A small image flow-matching model, trained from scratch: 5.36M parameters.
Rows from block 9, named by matrix and row number. Rows with one number belong to one channel. Each number is 500 + 25 x the weight over its row's rms, rounded and kept within 0 to 999. All counts start at 0. Numbers have three digits each. After the name is the row's rms in percent of the matrix's.
# convs0: first 3x3 conv (model.decb.0.1.convs.0.weight, 128x128x3x3, standardized in use), inputs 64-79, a 3x3 kernel for each
# convs1: second 3x3 conv (model.decb.0.1.convs.1.weight, 128x128x3x3, standardized in use, transposed), outputs 64-79, a 3x3 kernel for each
convs0.46 095:487504508521493531505501474455549556538505531487528565495434486483482484510485493459476505492517471512488473469486452493500495485518488485503497535499523504486483514482461504503470541521500438510499521480510515483461500511516543516488484446450510497500523479528516542451438472455468490478500501511521488484519530492464573473497517493490501476508531496505496498480509531500514544499508474491478469467466508453520481525477489497488506
convs1.46 104:481503505461460445490461468499494467465470520497521498516478458464508523481515512534476491517463464528512534517533477493502493521526502496515468509527503507557471432459484496527482496487462439488467519538516468475485498473515518531486532473501491514479516525486505514531469500511499509501524477529487482524501469486508515479510495490531507486512509498492496513486475493527522488514466533523509531509530438481481554524545471525504489
convs0.47 093:466482533502471465523551526475484518501526499548497505528508499491502503460476480488526483487482489506466462510497468509489472502522502550514524517489506517488501513503523497494486502515501487489505496494523496485538506499514478494499534516494510496472505481515501502535472516476526486504510495510472497497535494506495509510528546520513466460541494513527511497508512479482498466525511508498483489518498486455497545482524491511506509
convs1.47 126:525489513525475548500485479520531496479515483508445471481470466489498524520459484510508531502505453529477506568521474514482455469505535500505502507506527503505517497487512529462473529531483509535457488467522461500511498506462489486491488492489518534537548517495512485509508525488472567521525487426528536482493468534504475495532496533495470521520519520518505511469499448495501485542509501494517509494476515496479470517518517490473491
convs0.48 104:458466508573474515431459537494434525493520491497469483493528531545461533454505509469507510489496491509496509491513510483515510511494454498458488497524514497517509530493517476522479478488504491533522470472506490505424530432533467540487544546492485497502511477483435522510511505509496502485565507463480506506493502502508458530515531492482482500521481501508505501520500543555520488507498502493494523542521443501522510476508508458481488
convs1.48 111:486529484506466435466455531468489513534510523515501527480490502498507534522513502501489458458484518510482468511456518497479487547505420499473468481498501569546460486504461477509506500466486498481514460527487487494494507484476493512453479496531484508502507524510497468500507457482518497507472490475473506488511489482489486517525469491468514482503476476510516448519506499488506468547523459510519484518528464509507508496496508563486466
convs0.49 108:491483513495557492492450526525478491467469526519547508501463495525558449500448519523498477505532510537478537477486506508534503529473488453537484523490490522487509478484506543534494521488512517471458504499531495517492495497480516497499455526521511527488501523507494436504452516482528520492514465511511485511475520477528481489461513484498540482543473508486466513519483520503508479510491478503530463466447517524487496485479567519526481
convs1.49 095:506511527491455507522524487480498526519478550506476521493500508475516498497509474506493441479512506537500511521489484536515535460479513471513509526523472501487488500491480503503521536468460473477513518473456512502506518477531481493497486476487483468498513499500511508466530549554488455480494493506509503499497495497463491525498465484504530472533471519494524519500516478473539511537535522513509503491516470470512521499491461502499468
convs0.50 102:483527488501479543512480489470546523500520479522489475505455530470503523541529520498504524534529466520476463498469493494527500509528531478547497513465504514497532447528528462555483528506499550510495478474489495536469538474500497470544521517562480503501490516448480569570516519507535492486541485516501491521517491459511534528526503461475485520522516527568515462486486519464525480526462581496529473510473570486509503471531504469507498
convs1.50 108:464476545546493527496492544462517457476529469483540491500465493491492520514484509478509501508496506514539519490520510497479538496507491487505503472505528535520485519471492506500524516527526486476508513485513473492506459484499520499529516503486501492530501468515490479491501471531487507479453506477489488490525493473437464503493498510498509529513478517440479531544499487488474502475522496501484534471482486496477506488493538543481494
convs0.51 101:495471517463531566554519480522488520504484510499483505511520507491502490486537510511490493507506518502486535526520546491534489507531497475489425494455521476488526510492503534473498497496502489478494504485466472504508496519517504512511489484456478490467501486505507495483524528481501494473490528518510491501506470511494507506484438440521517525505511499529510486493510502502526543513526491458503509494516487488438483473490484512537556
convs1.51 123:500491486481484516531495481448507533492490511496493489492504486513483487492521511465520472485517516505451538465472479476523499510531486502511520489499477470470487540497498473506508510491511483479512477488522456489474491464493538511477523507499489508508498524522511488472488475466476525498516503469467485519476481489509496507492509511531513487512496469490511507496523480498502501473508534532504478487521483512521455474485552469491478
convs0.52 111:477541533547438530494502481568501508455504482466497503518469501486532501569525450511480507485536495502465489528523457511466528485509467502505508494484507536478493492525455531504549490451505496446498527521517461503480470509472559484510469507490476448536509542474503485477508486526495496491502507497470499491535477491488454569497502494505533531503479455468539519507478480543493508501501469507488532510536482490506481510529475485430498
convs1.52 085:490502471489509492487511486494457547533484533523509539530482517500483498494505515454518457489492515513525515488516559520530442454526518491499432512504473520527469513503495486507487475484496526482499486520512503500462498478493507538522512517475486537477469494490498475494515492484490500473512511472487478493489515463480512510493504491488519478507508459497497488523512484496507484513466513520532502545527472501498490532479491519519484
convs0.53 100:481517497499516501484501507532546518501502483477492516463477512496523539519538512515487533519489510510495521507489489532530474524491494516507479505510500473482533497504508510503529532506493512493504515517481452493455506526517523519504502492461517510495508522490470495477489512474510494508508520533528497493510500471505518469491449451527524517450538463494485511509474529503500502511485529494514495506474494486450499522450499491518515
convs1.53 120:498486501503475459467468485499495483514481533526516479505537509429478489521551466476508524482509534521505496497506501552500493470506476512512500517504499470479510468455471524520471523517503469499506516482505527463506537479519521451539486471500471481527501472528491517551503485503499434516523500500523516491495530518502514505477491494527483473488461531470521495513488489528537527527505530502494478452518497527479435530502516532521491
convs0.54 103:509532447469506480515521504498497460547492499477524502535542495513521478524523521490494517546443525496580490516492484516488484521498562483502489509508488538470538502456522513514470475565486543458544469490491534524487499506520491505457526530522496553447493486465523525573485480516506530507497495497479516485488523475504477540510478523518477481500543486538441489463529470480479507515491519515496482506500538477547501503458504496525496
convs1.54 089:489462528515510484531502490471472479492513494535495506487478494535531537457485484455478521501464516485480487496540457480511538480509514500515500481479528515500516473513503511478482514539530482493498474508519529464496525453535541486507513479521488467488521473490497494461507460500512492485496458477442473472506490497506502511524509514481481516502501480509490483529518534509498517506499446484490510481507497467497505459498470488467450
convs0.55 117:541538475458496532509474459521497523529501486482432513466465493473494547517506543488551527499509501497440506460519480518493497501501491475485478514512507520488502467511481506509528489529454503508469490506551463510496495497507510503508515479471464531506514450545457535448477482490548491505520497464489505492507506491498504510478494513518504491500498490504489508511510520482543476539467491502478565523482481476508484507544463486460515
convs1.55 113:476491474477497490522506534527495499483518487478456464537480526486513483486510477485487490478465528518520470562524470492517494450471519488494510459567514490480517520528490507483526484510520506501532493510478487497498513492471524513522507534560525500507494520530518473502507550508533486500504544523490506513501513479516504482479514494516511484458501521539477486518517509469507504484465463497486450506544501474534549471512524548475516
convs0.56 109:460524497478493521458541499507452504486515517458542469514495481558477490490508487489530486513455530500473519512488512500492517484501444510526491466519492508482519505481526492512506447517494465463522487485514534523514542480509464489493515497488495515514534480512456516485533532469518511519503483502507553500467506494492502507500540483517461510509503511469484508554558475492518482562516517505484496524462527519488466455537541455516445
convs1.56 089:512495496479482535472507524502485511484472479461514512485478509499498503493517504504509483501529514495499509446557503517499517526480483474466528512509516521494481495505522495511485477504493518483537512484465465491527488532516540511516492474541519475515505493495459480501462472473502467463507508503481507492504480484484446503501499495510491503513477505461503489487505497519456559464515481495477522479498502490481482518523517534443494
convs0.57 109:491490547469529537471474445496517515515476476434505527530502523462509538523483487516511484502485515523505489559489443477526546497505508442508483512523561511502472498502523479509546510490498481524485497517522542484531489537482532506470467467506440467538472544493521516500522489485527500515458509523478501511508504493473526533506517496511500533468503431529524532508489487522451504526445486507536488512515490508511497498508490529494519
convs1.57 096:526519524486488486492505532499470510500509546456534553531475533494496503518496483488503503513522491514460524511523452494483517519502490516480474520487503507537476508504517485495485460497492530506541495476487488480502493478540479455502477503534471478498474481502506502453509545521478488508483434515514500501474476482501541526538518483504506484472471492503506521492499493500522475516514470468485539523511493495499483493488487486517459
convs0.58 092:478496483495479495502508443513475557489501520500482491548500500534501512490494518508515533494497520525479500514507481505502475506509476535524477523507509520508493495538504489542475501516525481534496507484558509523552480530488513500441514518460500483520499493532501529488519520499496501496511508507504505544499491540560510482510540465524512489515512430504470527533482500483518532494494468492514496525506504530504513487546492499467483
convs1.58 092:525525512483529523442522522531447550520483534483487511512499499527516515473495475500499541478530504484491494556487502486541523480513534539464450505519474482522508470492497447471469488519502480465522506473511520509532502523566512507502482505525497513519518539503473502486486494486486477517514560502488514504460531529484507490500499452497490452517506500535480468515491493469521474472536451522477505540527468490512486492525512446486488
convs0.59 099:535469524503517495441508497588495510499439456473525471462458503550534497503479519504487467476532494474486531471506473507515500528455507474484494489494485519511502498514496501536483480522500459488497489486514536517482497534526473515444483475456501475531501502472486501498440503469550484468504503506509472518490508496506471516457481471489522503506500496502491472522506501498524520506434509505554468505470455503480488452519506451525483
convs1.59 116:494495514506491453477516467493507541520539529512451544496467501454541497514542471548505474464510518534507483495508470521485545515526497516460466486514496515520523480470489484491455494460491528471451495500456504481519503502494528455484471467543544474473487497521500511498464496521530481485512507508484495551517489518470477497479489456487530496524473501477507470485512469523507479515523533495515491504494475483541521524488491544514483
convs0.60 102:548538493533466492455477532577527487535463481449463500503500464500455509497531501510520511512503494476502480489496458493458480539518500505486502478513490487518465505490484495495510532510475524490521493528463494501519496509484481546480522471452502493479519471511535540457510490455426491493497503497490496492523459518540523507476509479523507477494493498537514515445497495509471499517563450476480518528494443510522515478476492473467519
convs1.60 101:485499498528536461478460458516476507505454503562515524499498539500504527492542482517456481519523536510501480535495537494472500513462518519484460502482480532518531531516507532508507500518549530498495550554483516471500457432487516524492511508465491471476509525508495491532457524457499502515511504507473496473497512487523536474495531520499481452508540503469461473482464515527499485493456521528474481545522464525468438459510483484500473
convs0.61 107:499492509466489558541501477493552459527438467488508511457540472523509519487491518450535448493469490531494498431459513501539538545486461486464486529529499488522497510507510510484497536469507506511527498500481510522494518513498495518433487491536499498520502502497474513471526471472460524542493517487516507477488464540455529440463474508561528487465526482503518477459514491512519508490512479481523493476481507486489478566474510495509504
convs1.61 086:531509465501510519533514511503510543487520516466504481469483515524493474484532501473481478490449485495509494528534471497471508439508484524521486507490496449472471517515460489478535475486516502484501491480485516483476490504540488527488483526462487489521471500518501495429515533494506479478526494501507490463497479472471534525518520494494481481495490534530522497506514532534524496520520495532476486490511461496516519495465454449531510
convs0.62 094:524468512539529474469522500540534524499523480469487519462494481521495491490514483534512499465500531494477502472493496529488502504494497492492485497465474508531523474492488508540492481480529513475464474532511529486500484494464482525471531509472503520512510483532488477498487505498519473483513502488518488515514477487457469514442519448546477495544508476485537526515493508505484482489518484506526456545502486486454532456526502464507490
convs1.62 105:490507515495508488469497512481495555526471514534478522531495505498486519484560479507546490481511542491473518535490522524492567476531494508427467505516491479531495545505467519486510490522478504487509518468513501494530468518500555491507488474542525523462488519505466529529502491498492476519504510498496526540544568492480506491495472465495487469512488482528481501475513484528508474499477479550527504501543473516492537496489462479495506
convs0.63 107:473498490507473507528496482464473529486458526551520488503541482521540514510495524468541491506466524492529457464467523507509468511487526515510501504497493463508515515539473448494500524499541462500505479523466514510493518477450511535449540515565521492524488486500495514495487469535516523529526514476470523513509458511516481521499512499505478518467514468507533466488503514475515493507498492526477500492515553497544506489483519485503473
convs1.63 091:497541496505547494522528518517488502544512499499468488518511494521499514470466527510495530481490490517509522547534527490488501444508526515504504487480546439509523491521494510509512515519522500470484528506488564482481487487495504537525526470467454505487507501465490510505490499500485498506547515475492496477491500514498534512510513501476474460461492517528497460503489498500503519506476441545531486473545514519490538476472502459505554
convs0.64 096:524484526524482503473475480507470506510481532505520508493456503480510499498475511465500492467521492485493523479504473527488515522455490502512514492495485505527503506492481497502493470533492480510510499477499468533525518508451481497499482516531465492485507531484497477517503479506483545495535460519464503498536520424482518497519532494482503490490500519486497498487502505481582522524500454493506511483503558501470490484467541477553492
convs1.64 102:484475506482492525555577521513561495453517488502507491506534490490501477534483538527526505530519447516507498443482507488485466535511481510522504520491546484504498475488519496522507533507506502524482449515499500511518555504528496496499523507505497502523496495520499488494502469477515504517505490467496483496479466492503521509515520505509469529481504509515513518509515507492507529504496434484468534490493532512498501530493505483469506
convs0.65 092:566556443539497506477468486569498483496533461526472444502493507496484529503504497503535550501486532491489512485484520545505496489497504457508502510488479491480513500468511463512491525484508494516482521514513475486529483518520515498549495503476485541504502485513478500491471444533477494535555540474502507515482503507507496486502498480509506492500513511450508556521446501491542541472514520460505561513508524492493505541471511503479537
convs1.65 117:503510511522484504446519489483526489493498507485481522488518539510508465533522460504500523441524516533528480475542478510498505532500480485472440487508478481512508495519541497511516501494509491496534495520453487520524506465500518485503487476516514475503462474517498484513491501513482525479489542516490507471509471504477486500498515481497500483517501474503477439493470519509496504493492521510456443501523493492530438505492491527492498
convs0.66 101:485464443505480554491445484522538455484497451469472546531525474527499490493502459489476472508478506508507545469449498523551498485493480526521490491504545500490502529499529513511513519470512536485513503504463463506544488486584500503489470548424487505469492499456479490497465487451492507498517564483486516479467495516485484486519507488495503505515498527479474520488502510511564526504605499494470447464479531516478491491499531504508539
convs1.66 124:511495496459510526509523451463486500507487492493520546482471481473508482477525503526494527475498520501525475532474516463484456481518522482538499501511494510503491489507486490503500488492490469490491527466514518450514497502492521535470516487565508498499490499486489512493483501489525518526500491513519506518517476511483497507515499485534514469460514498473525493491495508505498492468510530510531483462520446519539507511500530461495488
convs0.67 096:546495506475486456537504477528490518493478448489477527505490483510490545492481526479518505509458539501491539509526510483494495509509492469506505491477506479531487509522533443509466479474512509488504506508527491530498497503466504495483532512509501494505500490485502481501488517490515481519507481459493532501497488469557461470505512550513492509520493473457496493546474504516499503471477485510512500546498490488540498488540522476475486
convs1.67 103:470510495513452472503503477484507468503511501485533464532510469492525507502512460554529500450519488498484494494516475465497495524469553458514545463511541468499536514520506523501506504505494448526507495469448531468470494488521501460454486517487543522479490529494487497484513482501491503495507495476488540482525515502507525521491470479509497470490504504531465483489513505457493481531525522509506518482507525523470489512518512532492486
convs0.68 089:467547557495543440551546462454544504461486478501447496528516487508530495469528517506509532480506500490522554502531489490532536488511541514487514483503496462495505488502503518493515487509515491514466490487511508536492450508509510479531484500473480493503492544477474559502514475481502494494456508551528503512491478519494536518466502503451478518512487466480535508515480493486457491505460534477464461460470488518512525495502520540513506
convs1.68 120:515508555473479523503475469506459481471485490520552499519506498487493517517538498479481493495468539498465475507483537477523466495515497507478511466511480473497547521523472495512521534497490515501462535516515521518522465444515509485531485526562484486474515504508525477540472482488489485485477454501518497470466506489502493494509525532477487494471491457487492520477474498526470503482474535483512484506507509500510472487502506476517476
convs0.69 100:495536472493504462465526466519527477502508433471472450505515547529482492502487520517490522501502517516476537538502511473508534453508541491505506520497507498500503503539528507507491469489511488472503502513569505524570503523526503548521489457538502489503482487547487475528545455514529496500496534461519481523498496526464499496483485522480519512515523493490492535500487461544527500513494514529504496477480471554466509495474493502527518
convs1.69 110:525513538508496518512507468504499533479497539481498477501476486506486504508494530471522506463465437500511491482486496460512503486480463518499485491490482491490545483518493517469498523453541491489491462500506498512528490507482490503502475488471492494510484485545483450530461497455482479483506502470505503524498515498500500454528493484517468508500486507542474490471489491512503486511557479538525477460472509516536539499515478515488505
convs0.70 104:513481492468500535478504492496535498524459447478483504509467456514516484439483549502470527510491493490493502481503553488466464516487453518436532500540504517510513481525453558474520478446528517464493482583443486463499477518490506519476481454527490489503486520487520477510505499467459489516513506502504501474470483538493479506530509502520505526507499513490528527487523483512479525467558529483515518506488490527440518489530486526475518
convs1.70 077:515529532495511481489511453512488515514507496528509531503520532499492512474513515498479457528503505453453502543448508486509465484509485529484483458522498471544490504493435513494500480511506530505534519498526520461497468510458516502483510525515507499473507487515486493511496511490512491483504493472489504501481525514484529492506485503493496503498521490496510487516466519543506487515457494487501498534536455494507450490500481467557490
convs0.71 091:533516553452540536472502513509552543533522507497474473497461483475469509497451516501501512532498500546488504482501462489496484509506510474469506483509492499501505537498495511491476491472512489467492513484516566538525512478551486482501492486447490474467515484497449491492487541500500481473528484476498475478506506521484491488500505506491522489512518465490483478513497475522538436505449498488479516516499554526488513500486500498498463
convs1.71 130:528522496513496525462543556502509467483476473495452489514523452479513512497474496518490488525518547458523551524522479510449495473498505449505528507530517568517495488512513480513515512515496525528505490515518502493507491501525543536497471462507495513529525503477488467483499488510549515526516501562486534532495503494472504536516505506507500530496512540476502506485513501476493507496500456504507527512496506451455520514536504509483464
convs0.72 102:507514440532492494506473504486475499547523481484517452492482468507500503513506525523501473521525497509504515508495563457480443497527477507537514537479495550525493514503490504502439547507513501499509464489490471516514512518529478496538489485503523530520532455500495524475508457532459529494490529475536506494530460500488514479562494491464495513464528531495482519471507489525487484475519491532484506463497493516491456509514459483482508
convs1.72 092:484512514512512524483488437537527489524511504465508471517478498546509496514504516507519508526461494505504439492492493480529510486468485469511450496495488495494524502497483486489510478499493505522540520540509511486528504518533474486498461507506532527537531484526520465510485494454468505520510512497494493478513506470498454469492476497491499522510499490507469490508497507536504499521490505475499479501511489506527441511502494524552489
convs0.73 109:501544487490473457523496506508536462471445445495500599499521565491527491544466466513456525501533503484478493496512517463518519509488485502468522492503506512515460459515489525487518474486523520518488508495472507543539486535447513484499433484555476497508535513462473508502548434532464493489516511496524510486505476498497531496498488499466522503511505471526543534486506502490505506469515510474462502505476494496514493499529546498435527
convs1.73 115:511495526509466519514505531521514505488507520504508521533549457529457479474531549506479533511515461495449496489498534479472509516490500514505467488505536471509496488475474493504510521554487509529503515478528481475503477541556517474527506453515491479493542518527483486510483475490480475489495488510489472487510514516496519469482501540445513512524480473492470520498467530517465488533470459467547509483502535493488426493514497464500525
convs0.74 094:512509479506547537479469420548503489510535491487490491456511496513500546492475498486462491506492504519509490490461514521496526526553499527497479497507493512482546496480485506490537485496542453514519503488483500473525513492460513494566496462592469450494470546486490444508521501503537490478580493511494486519468501528487495468502503491482489511532504497474510495493525470567532512538497480505494528536477567525486518527486499518495516
convs1.74 117:508503528482459542485514484490561489516526478469519541474508505465482462515461517501501513525494488479518486512549510491439500484485483486482516515459505491492488478492512481522512511501520455482530504527495481504503516462518501491553506511454468499486470497529490487554493471484498484441508502506515516483455488483468462480524516526521485526463494495524503481516462470501508537496477498509499481461456522505524513514549534481497485
convs0.75 103:511431525516554461461523568507532531487495536488495532512534466507513464455484545498502488529481506480523504493492524521514489517498530517467502516509485486518511494467485512516507484525524496475495510522531534464497480490501511472517476500500507487429508521554508448494497476468490521511486508484471447510484507540542497478528484487514509504487546517484531513530446490545506500485495508515488502487525526521484483525482482480555492
convs1.75 112:497522504506515471505502541530533478463482483477490530515515512540512513513488477490514476487492492492486546464542522550461490481494487498468504529487530504543498496500513495490499493507503473522489542511499514475502466527455530503505517494484492514487516522517507498535540524454558534466521512505492509510481516525540526519514491513527486541498519521509542508439456512486477483503488514553474476521479486517509470518518501505530530
convs0.76 095:508509491478473489534483511508489489497488484487476488548467482490483518531500514541488491501455515499476490508497499468496493516464490499546466510510528541463489487497512546488502521474494530512489518521546506506517530488483488506503551494516455524461513500472488510496529506493515484522517509498464488456526474524502488493555511471471525497560501521522501488492488500506522472506505492512507532500524496528497463493509508523489530
convs1.76 097:563470494506510489509500458509498525496516524471510496507483473536490516486500518540519478517460478484538449524549445525464509470502466477490535508503537523475532529484499487460499517508507477535538516493515514472477505508467511509480471513476522517539543471508548488499509515481490544502533459437514517513528510530536491503509489485477481512539489502504499495512507479508497497553481466508530495505488498497530506455505502550526486
convs0.77 099:484488480519563515513500506482499482509509483514496491536500523480533506485499522483509504502464510518509522513499499482508477487552515476515507500487479511495509529502500515490515537522500496527550489486501514545497440532477528484492478506511473500525499501509473509475495464518476517520473540505443546512484505527452523472500504528502506473514496484478453488485516529498496459474506513484468500468483506508544484497475480484540502
convs1.77 111:534531535507488517508470516507495485503511524520507522510454478504498515502498485507507583487489505469487508499551505511486507479500424456485510483502505514518495507489535500471538527526497478499465505514546548491490496494475504514502474462546495461491521470511521479492471536497471534490525503495530480520488522457475454526520543507502508535497503486426443552498488464506514494505484506463518497482485486519482548522529490486512463
convs0.78 090:493437475517460535529476518538460539538478503513485552491514485523515474516504535506502444522493549521526528552548497529533482534518500491498470484526525447533506504449494542481462479503529524462458493484482495516501491488478512526463462516471564526476488526499489510540497546527511547500511511508524542498457583484462532512450470523422529530433490527529524495505512522546535490495546461491606515478503498542464508477501541506497498
convs1.78 097:500465533486509501469484480509469485487506521530495535478434493465480518529510501487511501478460485495520490505473492448489560516475499510493553498471493496482460547482500533475503487510521491481485490501509480540498542502480515530515469513509483502500495486501462497494492470495486475474510505491510478490508483457485454481504520477492514512499482470493454524497536474515533506491478498458525485457493517519525479497534500498496476
convs0.79 102:515533429459476500494479569496466488505551490487486515495515495543477513460524517502486476497516478478496527533509479504499499499497503536467498513513515514453498511495478519502521493503482514488520529485517478537460473487546499549538528461458505533515527464477496505503507498507479495569505491479482526500506497506487476503536496489465535521533487485541524491488483528455470498460457511524502544497480485512493503542468491475478557
convs1.79 104:502508524518480511499463496485531467475548479512536484495487547507529515512471474513516501470527501476532500501560465486511480512464468533514507484500508524484552517514546466486494507488516426520547474521499530483512490502481490502496460504516489493503486489457507499501526532470485492516498505467519500485503485526516494517519479505500482520484502535497514503520525499480497513509483531515486497507483499514527473449486532505499556
convs0.80 106:516466487470479494480506540466517485525468475485497487523532422453491483474515480469513495459553511532449476496542527507516448480457560524528521479514466493497520524495488512477505473531505530489479497520493498489418504496480507462440515542519531504505466490504494514484485506547483557486516517503498522497451489488536485502475512547494499449533490524478505490509457536540490511508461490476475483490561485497511455519495519506516492
convs1.80 081:523509502509540516498507495524508529526502550527475476452513501508514535502495450489504462443467510457457537472524489499443508440495510502498512512472455531498413473512483468478492471512518526471487496535487484528427494497455536534523503498495498513490490509494502494489523484466501491504468488507492520489500505499510506486506506512484479485509492498510513490493497545523475515517483488523533504523503440554502503486496461488511481
convs0.81 103:485457565535557465534480482531514552517481446468546498473534490506489478481515495474472526522565481485508475506455499443535481499547502511489552460486486517525472517516528513472517490514485465543563516505516515503528492525468528512481487481543486467489512542494515491493528504525477495479513514540477529518528461499511531472461511548521512482481492506527459518463520443497488502462567483485482496536488522509506538494483474527454503
convs1.81 092:527503475453487507508542495483520519505519498530500491498517467515481528489493529520523509536464450478518509529460511488512472494488509528462474492519545459511477502492478533517492501464465542513491522513482487469442493488492506531514485523494491511508533517487514526470500509471497519530518496489512511503507504485483528533474499500504479494484524516522502501492511511487511482512462460509519544491531515521531511491493530467518534
convs0.82 109:515547439527477510482504522543512459445523530528482460460476543489496499531512448493539500518467466517510479508511504493500548540466489503547487499494515488510488514513498455531464470486552534476502503467489448547501495521528501501511520495465496469486549484474463531503549472487494509519523536536526483472486520493489488499516501490494518539513512468514490518460488492469505520525501491526493479466508482489522496495509489533481517
convs1.82 073:518551489502492507493520477478509513536511484525522501492501538512520487488514507473484493527495453513500449569493451412506544526527497499458472494472484498472463502498490496508526490524456487512507537502483493507462506527469531498497510536542483504503521531465502537511509486466511495468475503471514493487491513496506531502499486506480508485484497498503530503550518493498493525490487505528502497501525480477508484495469500478482527
convs0.83 098:521492506514536520480518494474515498522505474513498500513491470531536486505490490534478522480500472504544472509494512474493483526500495544476513441502557528478478492490524513460513531488489491480511485475499516518544564473495505551505507484507494470515471494545499492479520474517474506483510492510502454481483526512501508469485506565516479469569480491488487518480539459464494521541503453453500530511473500536476515452517528532473470
convs1.83 092:481502531517495508534477439491522478485501460477482477473484508478509509489515480480470535482497498487459508512510490516508527464506513483500454484513493505514481488472482541475511508500505482488490469468493553513510500513480491501461481540530534546463495498468458487519488464525552515465470487484534450504499504504496510468486497528517506509532527482499511492516508508492457483508476488504536496512537481506520520489514445516469508
convs0.84 104:473498462505540496492474528470480504492530502523460499525475530494527482484506497511508528448527509514474519498503486478493524470543499474511466512496505537475488467465541479539466518512524539462520474491504518472504488485515488500531512481450520467512479501482505466482506539476499496516497494506492481485482537460493482477525502518495498481476546523513484475495513466512469528463482520490495475541484509440485518515534468564507499
convs1.84 082:508541509511526513490490474478565494501510499482512484442478496490551513527486458457543493505504526461497472537526476486469495478525437482483532546476474538474512457481512437453504513504499475516519506495493491480526518481532562499472485514524520513498498504504487536474504488493534472465463488486509482510535524528480512529520474514503497491524496495517518495513507500494496509509479531531511463512474497499535535527543471530502516
convs0.85 099:525475525501534512485500479495510523529559513471500503477499516506496482479511501495506490483537524488465509482532531533491493471470521498492489499518473479500531499500479506512492460492478473489493498501509516543501483520483522524569479460455520482483491478508469545489513506533481504466497497490535473470499499492442496510474493521476503509526488490530476522499525506574476489507515515528497491463558504481494531500543526513449491
convs1.85 102:495498489539500465456526543502456534461474484494474478506521484512476514541502467517502477512512539483445540540508528470477470531481501560456511492499516499555481541510514468490473471550512503482554495526515519508490432487499494527502520457485486511492474511481486501504498475499527527517480488569513486524503505497518475485516487473531499515523505516460475500500521481518485489498446501507527505537420452513494484481513492505496512
convs0.86 108:498552485464496516531485484503491535497484507516503485488530487502481486532450472464502490550476547541538488497550451513538480490434535525461490542522515474493517565497494504551520533481447515439486471570495498545481514528500490504536499547470494498496491506478490509499491505494551467522535484502510496496487548459480460551516506451509492545486501500520491520517498498459529497532481505494528482526511469509491539523488499481518437
convs1.86 072:508524497502478502490502529511505499475513522493495544487478509499522492508485527508468491485490508548531500505485497477457523483478455465472501505481513506500471478487469478510484481477484549557496475476494451553494498494467538486477510482503496485483493505500502496482505516440470487487473479487489516558498514480497508471500513496489496511508481489490484474484492524500483503482521525527470494506486490510513505475493503548518499
convs0.87 110:501447543482501464466554488473474536536532435454457467467515492487483468488497500458485462506475494498507560516473503474523481509510484509505525505499484510487519448517497467489468517540516552473459474507459501511493495467473494501513483534478515527500493503494496520510495535493526467560472543532523459518545487491464529508527526509467523497474511510473533471539506463534484497518528510504504481481472559497494482504493521487487564
convs1.87 088:489490541507497482521531491498500530475518500547485488484491506499494550503494515536516526462451483498527537499513509513483512466489489480497499487494497481485453498496496512494470511520504533506446553503521511498504542450490511493547513505492514492497505484497530484496521487495516534476497489487483497499482518482512528461497512495485489508469485486520494500489518519520468511480469495481526492504493507511507495442479538514527466
convs0.88 098:486489527493543502520574514504514533514503454532568558474508491510478537479512454487510464489468496481527507481491512484555531501500483530456502443493522513534508498522515481493516504491503489486512509497506506501494498472581490486498491483604512524491506479526503520475506463514503508562484465486522492484504444507522502507465466506515491530438498511472500494508576514521507469504514508492483612524488481470495468482495507490498564
convs1.88 112:494503515510510537516485483497500508503516464457512477474539536525501502472498501564491524500502510508536465432501539504533489490466514496523511485499506472495534511500498509518513494504541526524512482492492503496500499504530459483501511509530488526518482491515491488490509533464475473548505506499482464473512481490489508500517475492505529535465498553515493528489499510508492508513489489502491513449460493491483515524487480486496547
convs0.89 111:504488484509494515498500480494516520529495466481515519517503470498519530484512512536484514472488511531525485533507462499508497495501514552465477451535529553465512498506500476539506491496475467491434495481499510518498505499555470540488505463501519483499449555494547483457465494536532463503509490504491502496460499500551511487503511513484483527494504482475490501526499485502492516507437463471545530552468502528528516483486574493508494
convs1.89 095:534541515468480511557463489498524480512497504456461496484471516481515486507506493524496511465492487505480489483433508535523516461515502477483547564476509479486520495493485537490510462492495490525519478478489496509508509494547448463522483466523458467512504491508503473465527540522500466506509488513551530484466484515498480511483494506522508524507483518498490517478471504496506496501489469458461499492482482493494528515502483459480520
convs0.90 097:482468502490513510524469517492517486523472524508468474539510479494481494508487503496510502477525510503476540508505512504474519520481505452532459508493485484542456503500508517508459513500467500486532531506508530497551504462531519494482533507473523499492496530491503503499498522481500491513518505530514510494499526497476516462506494482506494486504525527505538497501523516513504499516474500519494492491523475506536482510541503488518493
convs1.90 111:512471496502517514433515463513499488507498479481525484518494465515495510494536519486526518500478526450516476460573548515490508510371485442521441485510485524506548513480522504508496530505475508500493520485493538464513487477484456527477477512508490528517510482507512461512551484497513529499491490456504490549521514477494455483481512511489497506522469498468530523527486512513521463527521460480500505480505512484516534482514471540527445
convs0.91 088:512510561485500478494482467498522555495498517474499486509504463500505494513507514460503485498507502531512530476497506518500521494498545522524498493486489488509527518506473501507485496497505496475518488474487532523521473498537488460453529496465508476476474445514505574508493467458488503530571473544501514499478489516502512479478493564476496483499487543490486507534490499555486524535498452505467506499534505480491492533518473529492465
convs1.91 113:513524523518502492459482480533525501535495463517462536502505478499500498531488490519532488455484538493498506515507488546504474503453552494464507495493469553491428465481522491512457492517465432506517493497476534518466495463491505522527521485497474511459507531449511492494476488503539506519487485551494520528498490495491488496489466505529519509481514498481496494514458493472502489498496553488503486505485476510459512506558527529453479
convs0.92 095:560465513440547472503528485523505495517488497505530506528539504482501516507447567532491537490469505523483548534507516494536483532502484513558482482502495493537499502530563533477507485504554484516489483478485521509542494511547496499480519482558497519468495449477516519532525492506485536511500500519493540469494499495492538496514552542466442512506489550502565491496521488488500492484519499462494506488496564513570504508514510492523538
convs1.92 092:490471522516504523500520489512523473517520497468533492476505463531492505481471503504512504512501481483523497510496549479496483501499453525490527498518507516466527467481493517484477511501548509520489480516487520506522506465490490483498510478485497496544536469512506495478486470526509466523528508422523483486531499501522476525488470475482484494517471526525496507486528491497485508496531498494507539512463505503482475521493486488522484